A small spectrogram VAE, trained from scratch.
Training: 7400 steps, batches of 128.
Data: trained on songs of 200 made-up bird species, synthesised, often over outdoor noise, 24.2 epochs.
Rows from block 3 of the encoder of a small spectrogram VAE, named by matrix and row number. Rows with one number within an expert belong to one neuron, the router's apart. Each number is 500 + 50 x the weight over its row's rms, rounded and kept within 0 to 999. All counts start at 0. Numbers have three digits each. After the name is the row's rms in percent of the matrix's.
Before each expert's rows are labels from the 100 clips, of 14976, where the router gives the expert most weight on average: "responds to" is what is common among them. Only what is clearly more common there than usual is listed. The data: songs of 200 made-up bird species, synthesised, often over outdoor noise. In brackets: how many of the 100, against the usual share in percent.
# router: router (encoder.blocks.3.mlp.router.weight, 16x80), inputs 0-79
# up: expert up (encoder.blocks.3.mlp.up, 16x32x80), inputs 0-79
# down: expert down (encoder.blocks.3.mlp.down, 16x80x32, transposed), outputs 0-79

# expert 11
responds to: quiet level (87 vs 28.6); thin (high-pass) (31 vs 12.2)
router.11 101:473475516492569609552512469622499493439492528528495446567478449486500514454499535539594483510538465509533510519454498536548523347500516510453585607500503441548470497529604410515517609566461453437523478535460400502479452444521541471545519534
up.14 057:489506436368480504504552506462423490515549529435488495571475519484552548542529519490527506525478558504576423499486461466450519355480419501536581411531501485532553484450581575499475582600354476488521575514496573507492539452471480511473551497
down.14 074:613472405525486581497557465525479516426543613442489543501508458440453575540566507518533476506466525513520471520488440548496493467512432519511546585527504490508487410469522346477478536528577556406562384494525458494462571469497478478412523507
up.15 087:591541411513463472518538631494578499408559511458460569586472448514408550586496489538417536467440506474534487482478471561534527412541484491509539501550514537513457543455439363546478523485464469451530459465549415557499528481434468455523548531
down.15 085:474498450576524426467528508496479536458515580483479521536517516485559548491559514537488470646507505496575487546519588496403486494546561569468426551482500475480412629475464380526547550415479515479557453463533433483488574439510551452429530551
up.16 084:496475538402489528497496461504493498522509499533515468491509567470670464455466466481470492481538474499417499524512534469438493402406488530555549378454490493480539529509509705454495468564422495569472559551495553507509481444503496455536471450
down.16 091:490519455472472632481489481524421493444499541532512528517492491512418534523547529471557491527506519496576517543447422481438493354520442436433516533548514484544454469498579376533471589564472499412594487494455425518459531481520438489404510571
up.17 133:502533547622525607566522493562596431492511452496472414431469392505479506433462501503502530477492481461455487579452463596587536502591515473521469624483550523524497461491532525517479529442579448466490400517435508524441475459482454510430513457
down.17 135:402515433505504291504481554466461500629509423499504548507493546505485511548491506516540510460478490512538501484501460490486505577490445509452443422536532504578560486518584405514489503479364496597467493502592533519438504481500432519504491504
up.18 082:477517487441470470507535539439439511449524587484493551511474515543644518528572542461513514506517516464555470525478484419374522321482467481460536452544509521489454563474470563515468528587387497520628552502452493501496549466482524485516539545
down.18 086:668435518528474709514541530574512489403507532496492512479478376504432480459554473523528558486514515503507487510519492512537511509460512448557508577529477517433460512476435503502493501530613503411557435472447425509531514471496489511472501500
up.19 066:487504522457414550383477436491455579531482553553536482468565425562519478445545559505572465511533480550496519467563501466515480445424499484539560512533479462531565432525509555510543481558613540531465486423407475470430474623580561576565479496
down.19 086:496488497562580528489479561522547494510482572582518529539514457503485439482481440479473447438498449509491514493556525610550451357564571518519573522472493474449449599517485453480530472530600499527477416603488421498523541497535580391455491413
up.20 111:518535438430423507463525458465394533516561533451487587536496520521394543538632561495552515535460520484510467461512472374427504566421451474484514497563468528528507458471480464526474535580535501432541595410535557525492537534483452546523525600
down.20 107:598540498611477593528486546507604458466525555483442489516482388524490517500483483487435547487489482483426524463506473629589531387538541477592527472518555537484463532510400520513483501429501485501444373474489404563527511494468514498470478475
up.21 148:476518524614533507552513543504581451426508483490499466408492438512501513452477477498415515421496493489498515556497512594542507511694566469500451617476544515503453524495479448524511496364616482476517419502485441509495509456472529507445512475
down.21 134:380497517521533310460497568480555499575513418481512487447489569472521507527471476506439462490526482508495515485519572484477477598536518518478383418489526500503493547492480549514543472357416506582455517510618498468486503507519454513556496476
up.22 137:513526531605478611567512486554589432509499435510475419415452414521501489405453507503511530455509484450438494551454443600584544483573492468565471588493570533540526452495535553518451513455534463518450390522436498532427471460498462536463512450
down.22 129:438503419460506287495505557476453511595473432493495556494485576521463487568506514512552490465492508489549478480492462509500511557500418478424442411556520503572525484511614417514506501483371508567463520511567539507446525489506424485490498504
up.23 100:542488510409478581398483429500420599550484603522532501561549498494465489479555544488570475544519496521452504507546535413427458435406518529556571477512418461464553457522449579481540470588555546503476588457476472448534459584567500518528460524
down.23 094:536523472565526657502456556475537516495471540542452461466505416505532466515444479465469517383493482491461532543495494605610481324565558542550525548489480529466496549534515499455526509519551510559520394541503455542462497493470510447424477438
up.24 116:495554438433438564541506511438409459445523548495474552484459480554502502508609560450504542504504455468548449496456465421423537448476468436443555536554518533504461504504502503551446577571463471388638562443541541551470567471510456548428492571
down.24 119:638541482493435584451541536506531502507541518486487497533471409508445528510504489504568542440494522462467510452490405567647513414460471522540534498566511553573581382475514427531467520551516478513440408479450422568474449543494469555521507487
up.25 076:512465554483462521417457490476427589460486611513579434525551434501533466408536564480529444530527492567575496546541538490485436374511501542466523607501469417526536476517560469499539507591460570448559509486425507473482442572542549517411498504
down.25 099:572457530551486650453486492594557550467493535520559512557532439474456505460495476516515457469519502564442510490555491571636464473479492531586625527465483444501539449504498522432533471512611536412457427509477410466481427507532533512493455468
up.26 115:503542457397455522512523487455413491466542579489459574537471498538536518556618548480527535512481511464546426498469482391400541373444425474496554467571476538485492548482485521535460538599435469460603575467522549540503571466485473502508508564
down.26 090:622508505584490627503515518496522501453537505521487522537459351542470518469508479516522494455488523520494481539494440591589528436527513486564542587504537508527487462480480460488534552488567524381513337486423422531496509502487550527413511492
up.27 077:473448538459560556493507490522481543489519561523549468474530507485671472413520503488499451541509530533476475601533575442409466425472542501498543516439486443461507546487528676464531489532404532531522588566464503457547460478541530435438501483
down.27 078:599545454475442648493504596534488488506519495499509475534512370541472479511555484525557492531507456495534539435474460514588490372456440484509581534607557532566577427540542494496499511543483513463538460469456449541479433583508418528466502480
up.28 083:377519495504507452499423532441481508476393531589480499423483519553562423498502558416475514468595463491517576469462501422395517577538594439438463529503515526448446537577452520546517540464541459461556549473507480514529531529591548547519431551
down.28 063:474552499399532494516468431437499526544528506525444554475463572528652466496504518513498576439545503491424497502528515467461493598455494484560485364521487526482493490473455659526470477510390478518451583492490501549579542499516440494573501557
up.29 116:514456544431482550364460443506453593565483566520566494540555490498461485463539517476552445553545484554462531477565534452485448455407525535557568486494425431509569425531497545487566450568522578545453535462453484444501444615589518542530478507
down.29 111:547482473543523608516501552546589506477494627531479532532520368477506461469456431499499484472511458514474533489487536579573486337542578513525570560471514513448481552523502441506517466507581515532501386558448391489511497480500557487443474475
up.30 110:489543489537501495521502553455511487381496554506462521487486481530624498506521521468422525464537474471560519496485509464386538414561552458430498525517498537424354633516374535551484508495506482474630507504495458522536555468491578497501473542
down.30 090:521468529512528605447540527489517566378539574521515505442498461502593489456558470515465480532515548500478528527518545401387487560491582441556511504459501496432395556485392621537576459484502528441548575484482427462556538529500530516539492521
up.31 117:535500521665505624545517505560586466468517482490473450469466398506463521442471482512476517482488484480490501549471469609569512502615518508530483641483548517527500474485522468514488535441650489458500400502443470523444488482483476508441530475
down.31 132:346537468463509285487498518430501513591519414511490539471474574459479502574522495513508535489489493486516515489503526490464487631501488509474409394513532513543527522507525484514485516467385506570467515508610547515485496505501476479535486537

# expert 10
responds to: quiet level (71 vs 28.6)
router.10 068:471480517498527501583536455550477521491530505518492450519493578485453480452459519477592489634504503461538462546424548566567564540521551496349484541506490447557499484437646468566521613453505477441579459507446459456437466470447521494492491548
up.14 053:499532431569517427463459599405587489529504561560527559436511446547515442582512516489428499477520389512472593460505522518538437451520501415454410446517532516437454542577451647516504504445458479489486485515528501530484585476490478544461448514
down.14 069:542495547562553463433470418545506511546452613565530495615504515562433471471478545452479473476546511480433503472479449498435486531591486421440550507535504531511457394592435499463466459505623467558520470437451493496548495523582562484545411528
up.15 117:487541436372437531492459493481457481594472472543461537459459500557493453529576542432528546435542465465516479420463445454505532507462407436523544431544539572542555459542582507565426538595417463514471536449562509537445519511542414560510438537
down.15 092:451515444450469437449505551441426487596526404532492471496488469434548475518482486502543497398499546514550472511499467533508468532496385569510413463605561554536558480502552494458492502598357498554477438541522598509417481485515456439482465462
up.16 138:381494552556557453464506526517572506505503527492533428442538497485632487450434453511450476463524494523462560508522540568521476507553564504493463471461488482460483541493422662468557446442490522656459454541475473470520479479505568445540507408
down.16 143:406520499456520392508480540472497477568452469567461476518499539529582461528475552465541528530557479481594497484484500542497534436553470503427451391530559483524524523574507485524498542437353491662534440509545494479422531476578510463558447512
up.17 100:567533478409469513507487476479396508468494538495476497547493492485566503477548525474507519517519496496548467494466493426403512258444459491488602468569476543432479494497485452531449536662528482493551569488489531525533535483534526499506481534
down.17 097:445541407458518321441568535446553487486558485461472583554512524516435575549531492524471508488418548543502538493526511412410498636493490482542432517506542545503415531446404552515510509479456479469498574479555517549545550507514483489517523549
up.18 140:459496483357510419478506545470452507518510481503467522550467549471628517510493491508546507501501509496618477480474509446414521344446446524488540395529495518550527511492523436495472511591321504562516566540503488509520515488495503461564510504
down.18 086:561522486543501513525518458469571514350562525480459570511498468465454535525542450578436485617441517485546537551508523412474521607477533497513502588461483491463363542464421447541502520533584492441530551456513423503570537492434549477468517535
up.19 112:403493487396454409547484479473447498554478381532485478485476652473556497491472489497575491488538501489571485437482468492455524524475440514477502375522525509563546475514592445471465487542419508636446571512514481492452477491514494488607480483
down.19 103:605492502577488531524546556471541486409504593483511541582524391486536489526536434481425521495492507495465468488520469508531465332456514501556597559508480506450483512460457500483486454591564516431567476481405396469530486475457535489414549475
up.20 082:434499470529582488545541512455557469492566509442493544420488466500402549537491474563403506549413517487442494562492510462542495663521518472448419611437485515438463555453430560503490497431564504450501506546550548533555523477428457471441550508
down.20 098:517529501427464494516458418515410512582481465519516534539483543538381433478543532442602522556505531525550459463457452471497494485468415496500583489540503458604618372503550410514461537629489494462529503478512550497468488501565456556512498541
up.21 055:406528528492578488576502489500564472548476471544500529419519571480605482521453475523385505514530505500373526484493518548481462541569503470521476440460518516379458527490389641527494461447495530521475515570484509505587483502482533492597466421
down.21 066:449535504423470370523512499458416526500497528533463591572471452517426519607548512493579510436578530437589455499515573535488530484547438502466498428532511517542562425539461506483440518446444552621483468516532529526538591430548458499554481534
up.22 069:610509468413469589570551534539487441459551444464443528530471445507472560527559487504446508427470525471493456571459440479533553363499424473585605468536509523485496519453493461495409525546463452398556533480506477520521551434462406503466543529
down.22 074:405482450428552369564547406480465444532521450451471573497466591506448530507500459518476531603465544436560446516465473411449502635520458459500459435519527509559469527457540471499426519490439460462533577509539566510519565437481520448488505497
up.23 103:602561466424467607512497473498399501484528514508485565544465474565436481531590559476479542513503492465464442517482455441481525478392485442538608527540464534472490488494476427583456534601469460420515579435548450544535508472436438544444482575
down.23 132:441499474439481449460441466495443500611480433573470475535460549550471445522468560475620533433539439493517530476471447512546533534437435512483514420555514528599618437579520520510479555567448514572448476503533573463440478543553444490595479518
up.24 080:398528474520471442420429605443535475489452526564512519419510486518568411506520482459457520442548407525550623426546522588492482432564519439453432461527555534487478545527441577533544471458458531562554414506537487544445540513510519537459459502
down.24 088:516530567522469503480429500508589537485436563571498466580473479537526439480474564422436526464604496461519531494526535532436464373559474504428550434535496515466460530536449534495514480378478494630510449487476397519544543493530581464540426458
up.25 091:541545432442413582532482458505454459453447520538446535470443494547494464491582526457532547476578472455485493500460424462472551430440464448547642474588518571466470472528525507528427522616587457428553534472515462554496583499556467530489437537
down.25 096:392518443410482315483510489420475553556562457496491535563471574569534503527542559511505535458530509477545506485514474437443522546486405487521450367598511505506516491493442522510449473524475497533525531552599602540494500496542490468529510543
up.26 088:464508518482566527600503480464520474478477474542454469451449509541609438478505498457450537464569492431438496603455544422441567573524523431581558506478500519405474520497422677517494525501515427476546535561518531534566502426506523453514474460
down.26 110:389480458507479325514513429458415536509499493514459535521463534501350524495564489524548507540508536515551511472483451445448501652557456472417438534552541533526449476502517425502463511498518510426574466485523545537492561502549511532450513552
up.27 089:400488488493490478447515629542564509527539461479509457444504466476559516484444487511479499475486513497517531454522511543556515467567492503504435449510533495584532537473470536469490481452296534655409476543446471477487434479502481479606522427
down.27 104:424507507480507428525520545455477498461461570540516492544524535503663474499516536486474515580584458495582490530468565545421543373524526520403465450493510512497491600531465398541528521434462499580571427492545405498511555478512560454473517502
up.28 145:447498477396458355515495525473449486555521417506495509502481616461577489540487482501567515473508497485612480439487489509435509424469423527473509363547514507567539496504559445488467496561365485609490544533528497494459506485504497464580485475
down.28 119:631489465617491584488533521480590510368529574467467532529503421492496522509539510503402499531459513492494495551529454509509478435483538516535604622491466527462428532468446480515492489519595490406560471502457393530535536495449532510449523462
up.29 115:480524503429442507496384481523436486517395463624465462481475518529479389474525551423550526485603432466518533416470473442477515503444456485490553469529497516530543434629555479538443529600490482518515528477489514521478511563588486547478400535
down.29 088:466462465390477406435539521450465576496487434503526558512558454479558541502546558510478438388478514540598488443441464475473495610484398501504492500625557446500500458506489575500471478542435547476575444511547612523483549484511438488493474530
up.30 128:432510478435484394515504540458484467536511421510460517505461597492638483557463505504543518479518499483575442454454482511432516383515440521533527407531546529548533515500533470493471498530316458638475529541550495507472502485507478473557492456
down.30 099:535458511601463525493520549492549492366486549482505492462489405499500545461495460474313500488480487474538496537511498524543487490554583425458468614474517491508390553480422511492492490443536501400542416491483404580554513453478511477481505500
up.31 057:482491455551452544585543469475495478458545530511518543527480435548471538538523531507489524433471548477519428474447473565478534374530480508506568540497448496462459563470421392558490490495601466392613407501489464532496476471415530510351484489
down.31 084:431491440473521370505482573437567478496528459430504509443549421511440527513546493508454489399441499484505553479504486498456506621558519504497394502515528506494419564471503554467523492390434486531577501470600609512529535554477419492456550526

# expert 14
responds to: pink noise (51 vs 7); white noise (47 vs 7.6)
router.14 062:481455524503517578593540505576520541460490528448538492562541507490541525498502532458556510596559543453523579514374537534536506494460535484388486561491478408555482465457553430575549619471436432450507484490440427428490429515541446511533508572
up.14 082:595485505434546361487489461439488535597530560483519542601510600470462488546512410508539471527479524518384476522524489435450491470434467570512579357465443465523553481485507513465547467564579530550447508498506493467497482518495544463590495491
down.14 090:363471527526547382542478576540466507536474428482520437432467533500478491518466531508537492537482459506531493539476473502461498597530477476373345479488546491538543493496551405500538532425501494530560556513632507497475491488546437427429527514
up.15 123:447493520471468583474446518549505497532457434545535432431514506496501469453442541473543495504526490542516529362518476600601475592460478511533439466477521480574589452532557579483517496495442526585444398465473488461415455570578458571570478469
down.15 095:602494454452471603520464515517592497495476482561505565461488437508485475536547495455481498412526497512484498480513452572596489491447420464621566541497565470476570461556516508493452463560445526512473449525631582556515417502488401469428468452
up.16 110:424531470437495464539423481472510450506427421587446469411461566510587397473521531455542544463576451464572507467467483505482534500558485433422444414509558551527475550552500547517455536443391475509543500473499518554490562487585430510565412499
down.16 101:489509423447441432458509485503478454592523383499470559462519565500397540567561512496558510427480546475547463498473397482464522602519423468529497476588633491551479466482566440506418523538419493486516540515586548543474509498487430545485531523
up.17 068:433514474505547343531453529486472482515430451563483560533507554545428443587551558462461503467576442502517552455503478462451515657534529487418447487493533534555460497603522426537482533484459454458523487458603502523483536516572497530484440546
down.17 091:443491562576556558541448510502536504436439587549487429490501508515620431438473469500450508571529458471506514506485606552517510485574586500483442513430495479477440557542479522459498503420586528540525462526424426484494494521513667448554475459
up.18 088:611481484518485523499541509455531511577542568501484543511493497498594552511459421532491488505459534490435453514529509518507514353493518566565571371529471488413515543470456624453474465507562511595467495545476512480519497441425559414566533428
down.18 085:459565487456440501526455457502368455582497450482480472481494613535565536505512559435601540503504505479567437495451428503453545446452441526473518424540513517577575495440600413472514545549478518571476564515553495519406478519562430519437493482
up.19 111:570530491594550379544512551401546447600513526503432552578469562514479496583454460524505533450485479461414441528494492563570529474551509518514530382500534573495486533493526470512480486459591440514421449530528404534476539442443560509557506464
down.19 129:581491513483453589496489612468610469509475427523516453467494466509470476506459518487477536469483479478487515441499450553575508373496494493536479461517540510539598456535499556502528493412336488581429487447533542504467466491517338503502472485
up.20 108:609513475511508461538539578413530469570531448482489507521482489510507504538495443521508530444480506472453451529492441543539496390487471498582556331535529537516544507480508623500464497535397468579377474530482462517449477436466464471600514463
down.20 088:595465495468480596462508538538451455548500461483533463498483470508454482526474504511573500489452475515525488491515438573561464406477415507465498584546508466595591450494599373503480540506408481480487424482508528472427459496527342513413479512
up.21 106:424556485416476456553442491480510466537405411570449459431448547555587417489493537455559569452564454467546535453431485519484562540534463434471453421517526530538520527566516558529452551466417438551508498483501559511473567471591437522578444504
down.21 101:468507408459488459509510486520485493538516352483461549449468553501395519548551513512548495430525513489572473496490387483501482672519406499539509489605568485505487500469591449538442513531495512458533549519559551532519543472485377542499508498
up.22 112:542504506488489505501483557432514469623486456531495478470517597494558479536448475484502512482524472479464500433487446559591523490482468521541486363512551528587572485518557630485483502500408460627412431508528534511396480488492445514546470406
down.22 101:585525513558493653534496523532564465486472478539501499483476433513571479449458539450477481469541463479500453531466449633650512417534469461547547559513574487554548450512586460511455539522515486535462419540477461505431411494513418527484492443
up.23 074:582496473416504352473481522396464528591519568502536554564521600480446493555533459497464475494489540512413504512527523479464510450464497544516570326490455500444519551503487598470517470557538524568467541488548494463516505506495534463609520518
down.23 077:375475486453572413530504568555485557504492433521490435432509601482585498542426487542489532518517516533580462524465526499475504570515502506379443460490537521552567510516570423432517568416416465622447527494566501506467498450513443459495505494
up.24 109:585554414492505465524543563394488452450554524470428619517433460538479531579568508510501540458487501449495453523471452474494535380519467456512572465576555560494440543495486429535440531563485442411485484488545448571509611433450477499476516525
down.24 096:611502520507490564410507616523553534537471419457517460462505397515415523490497510481476489437440511521528524455557432546532453469501493512528451537492549494566527477475454492489494476453375538500445430447518539450500422552479320529445533509
up.25 156:424503552498506514472379452501512518468367453618506423471512505519563377405498528458485493480600448511519550489507532503521488583495572468465454513470501498490495504584478585503532494462502508499501501475423501481523497532638529533566387509
down.25 106:528495482452457460447533451517489500567499390482529560534500523520475523536532492529563498394467540577520500450516353510591455494481421534577531453619582468556592437447600546460424497574495534521461459524516493474459445508495476500557517457
up.26 112:475496491448495384483452557478514493573457377534480502444487572498510459517468496484485523434521470511523527421507490525531517559501464485511449338493539510586538518554516547495500501482324506644447481499551539490438494518531449506578483472
down.26 112:510527487581520660501454553528525509468427509591508465485481370489591399444478500450505482483552451500502516489496510551588496470522521438506545660482510516482511502588558427519494530514486492441486419544395482505505496481534502484469427472
up.27 103:506509497508460611476490553513505472560437389520506444421487484511499475480450515478544503477524480486547503417479447605637503502451456482518468452505554479607576436541594548488484549519467488556444398448489538485394466545534424545508474425
down.27 115:618511456522504643505478539492596485455477522530499548537500390533527461489522524484426488437481462516454505496505444588631484427561482485588579623523538472480502503516485452486539497546479544466491388511479520507478447513501432511405465474
up.28 112:386487513489454530486466553526513498536452353518504443425526523509506494474469551477512514480528468502560569403507519549532488616501476490483416462482559475601539441534553523504499505477378521572475442449539520492449491565594395568563466483
down.28 108:605499495526504641507464428527567514429445533563520530466485435547603418479501503478484485418572446514442505528509524502562458447499515482646621588467506478428479484562505514480478432528539504503445441522457474472521429510557509497501456455
up.29 117:593531529489490454566530475457500452589530432489448486455442574487504516507497448533564556442479519420432467505441465499503570521466467500571533332507522557504541486475495594490449524478451439586414497532503515548481482468474456473660524474
down.29 111:553523407453430532489517555504425488540505429478492532522484498524411518539556535501550491476449502521565481471492396505504505530500457470456467547539576478575517456487600353521439549497413481489536499478537555538453526521490321529418458529
up.30 077:444504498510453637545453519520510453510442419548507416389472472492578481456454517484537490491546467487568523432454498573592507535444516467522435464509553516582562426527587564535501549473494472518409403457479505506400454502552466545536473431
down.30 091:616475424496475600474452455437575503485431472558522573506526432524550439524547536443485454380564503494512515411532466581574520414524482449652558531560513477469504495553484529505513496552486532492474408526488558528506495507514469543432468457
up.31 067:560518532488472540510497456451518540603519581506553448567520585492532482481457442487496481522508508478377515467501508545508536486429496535554538382520485487502553467536550614488504479476607488612421515490420435480430438508458563515628484462
down.31 072:438484475439519505500462544604558460486520451512493535409509459540499492516480566430471537498542487500511437498403512535506505542539479422491457557469597553561591512511579452458449546489490481573542467510708495523491491474561408496430520518

# expert 7
responds to: clipping (96 vs 7.9); text has "clipped" (96 vs 7.9)
router.7 144:386543472528513499431461444422518520592544545499496554501504477557529485495497434501491515465443476556471518327574471545506468565514489464572508442464496549448524485539349590551489467473590508558468457535481461565515525544446536543475465455
up.14 087:443572450477484468454487556419462468488494521522435545475420416597519472548548573401561548452544418466572504475450445505464553420521471428415504522545548546526473473521538435553440556554499470439555459501505466551448527548545487530430397548
down.14 109:444485420490545366574524494489440424569513395441447538453499608481437554577499517531527511478455511485521459558480455459529515629523413518461476505527514539523460547459560425490383518485489485493497553530592551520485541430473451484476545498
up.15 230:532548477469422545478408486478505497507441463651479512444488488587557366496530528450498522426574394490489509421501453512508508537494479421570504466544540530501499497630456544549488499508496501492492488447509540530479515518533459547512335492
down.15 163:529569528480475514383448425537551511520478505560387482512413468537589461476487534452469587471496458420435537458578498505520581451491511497632535496494502580475513469552397591532484447477501449564471488484445513583498501572512542543524439492
up.16 073:486475479576502397465512531506524458544560477447505511575492488431461542567432380601469470469373488512506510418520465654584466468547465562527427413478512484493534507450525523442492466443511512573475431549493524480454510513432506495518558473
down.16 073:450543516543534535492415548511471523458411609576506410483469506576439419461485548445517543596589410477544520485446499566561509469509553425419543523514494485496495510594581518535548504431510501483460399509413490515451534516599520490484482527
up.17 068:460501497570485382501518534482500488520591508472508530603518521446455524552440401581443500462407507537507522399502479612556466497599502577451420406460513535442480580454483457472509476425525508551495465562523533487501547514407515449467533477
down.17 065:414555516546560583505429528477582522451430565557479456465478468582490411474439607390509565528581461499498515501525512588590489428543539433453523508527501509491493518563529559594503477430500534525488428506394461516446491498553535504515444512
up.18 068:470478501572478443469537556490540501528588521481500519576533493471419546518453398639490474452360502554470518379563478605586465523584502536500413443466509508466481551443447460483512471431545542529515456501505519502514506545410490521492518462
down.18 067:458604550499493575433436478491512510446437624581451430504430475547450411444470589405570600547575490431507566508538509530554485485564530430505511538515498531483503520542478535571510513460565480558465463524413481526465474525561553489517440493
up.19 092:541525508488401544458354473487498508493446515638504500460516466548511381491499497495516486449533393541502526342528487517505464523471484467581505475520509511487501498615434509515530470511518522496487489431487503496498497546540514589525340499
down.19 073:503598529456444575369492423542504523478511526501347465495372493542548478477489502449484613510526478385483541504578530499527513468495518503558557473486435606485503498534424537510423472566555452523500514505480489575456518524508580497489485501
up.20 062:548495489526514394491519553434546474535511507492463542490487523440498525542424389536504509502440442506412531468503445572539486502539501612529483326504489527514569511518546645480494497465497499575435420534475502489427514550434529562574485503
down.20 067:478487516524532546515451446540484491447408590516502440593488482524401453463540550441488538594542474463520481549463593534574508443507562502348533573478456477503536495530613395519494571460512475500496417497444460476430495476564536483458473516
up.21 056:552507455560472504428440449480519510535504547521506518536548419512424450491517425581497490471404447547480528311538502506533458573499473506560469496473493493466482536534399480509523465455643541499489507395510534496574499562440528572471453474
down.21 068:499569480502483601411473415543468480487455589497421456481396493514528450423504591414561629599561481432481516541519528543521593475489495464586540501489497534468519501519418517540505481554553498514536484469422496565456495577525565506530474535
up.22 204:518553479463446557484407507474504503515431476662484519474489460588563357491548537416516526446594390494492509442510465500507502477478468417550541468553524528532514481621486533555485499547484495508484497456472504524470505515540465529511355477
down.22 182:545542534506475511389500411577559516534524512495421479542451493497616501449443484517488573478445489427404543448564502528546567480486495536633534468471469572449543483516411604494492423492527477585423474511449516553511480549468558511553492451
up.23 074:473425528498561536483495504619525558458493575430538459594538542437545538487443474493500449647513562522462538568506555525521472455484523593493543482457405454495533468445469435458530459463533535562440445541444431441456443538522545476555585475
down.23 091:463518483543527548545476466501418521509410523486514436471423566521430478460470560451609556582532509486541490533454497556526514575498511492345519504470487488489508489507611451495493625460536472464502464515459418467398508463590564500577510556
up.24 086:472561436474422468409495550430462481471493445526469579506470386615529468542584579441509537419530442491540518446517458528462525371496472400496513497575566549527468477517478463588490515578513494480535472447533512533484551538526460541467409526
down.24 100:467489486530582443547576436527540444531540488438425458472476555475564568515411461553522486490436555460442394577503507508548530559553488527562557480457472560432491543428474515450399499468540481578447514590539541539555482410453514423516565465
up.25 089:482558458454440463432495550430488504486475438558472558487470387621500448525600584429502523422547435494509518444521448512465506401504472386514517512588578532545478486537459458582491496578513497475538478449531536539483540541528443548478410518
down.25 110:497466531518548485543561403588546430518538553453445463475480579429559576456449473545520521487428548426423432557509522466528536517529467552577550496425434538441508529443445527440409456470528474566433504563523553547538486448444549445497572435
up.26 090:395524487511459561499464512493455514407473498526486497459488427564562458485548561428495517483573435482554513526463510487440510443536522430355518587530492515488406519530514377535510529522605505395590489472486445508465515479569540502481412544
down.26 112:544462463496501434524544545481552474611590420451539549530560497474490559581517427577496420412430546538473423530551446516558442414493421539572526454511522522500528488435511539421467464519454540567427481525525531455549494472431466471462566428
up.27 106:475578449478460470470468590408478466512493514548435542529440404597510454540557558403527559451528420434557507458471436496487555394516469435437498508561557565527474492541516441569460546531488452455547481473512480555457531531535464554469397563
down.27 112:463503409510531373578538491466480405527538406452454541434485621500403544576468479527485524505480521465498483541451460465520514623569441499466458523522510572538481525452569412484404530463536473496499523534599555536472554466470455469498517509
up.28 056:488513475564453496433419494501522524527510505522506506559534447470425495480512404587457474476401429545515563271546508568540455540525501495515430495476506513483465533548405445487519464478594541496505480447491521502522479553412528565481455480
down.28 066:479562539497505566387487463539498500486466597557407508489439470574491458403485565364547618528544444440434522502512519507560577432500491439527540548512454546481485508547466541564456464482538463550468476521391453534505484533561580524509469494
up.29 059:441469488581459431441507485523519478509548470477504511559524490485439552513468422616432476463354454545492536334531469571514449560528495484513390442504514500438443562501439415497517462433582517510527432481525502526532519529426505521505500477
down.29 064:410588531555510629421445485536562503443469588523442474445432486557523424429511556450529596541575466472468548496516487542519550454532532430530520533506471528503496550534478535537545481444552477497440457530380462596515464531562583485519452523
up.30 065:579528518526379593446391446520498513502511544549505520488500468512461422511522462560493494500396421529482519321560476481536452541490491501551537545524491522489517508578429479493525473503590556467508525435487498510528498556447507591472372516
down.30 070:473576532450456614430504414534538473490460537554413454528376526565502491429538533442512596515546458391495545530520506450461592469476517479565583456488452556496516431528472493568459499560571437542491480490443475574469485573466557519510477494
up.31 070:596484495416484502469504483529472502599555484484526508491486534407493521515452407565567502507426473507430515393498509475507488473403464637582524419469442484508597431510503635451486467560476532546459550478474515496494478553456479554573501504
down.31 077:517559509480526520482480474526418512465440592511423416558422582534453491449501529431475600698536505500576511544458515498508487412472512451421503554457518494510518485540603406528492503536581455515537546522471471530458523500517521448487462532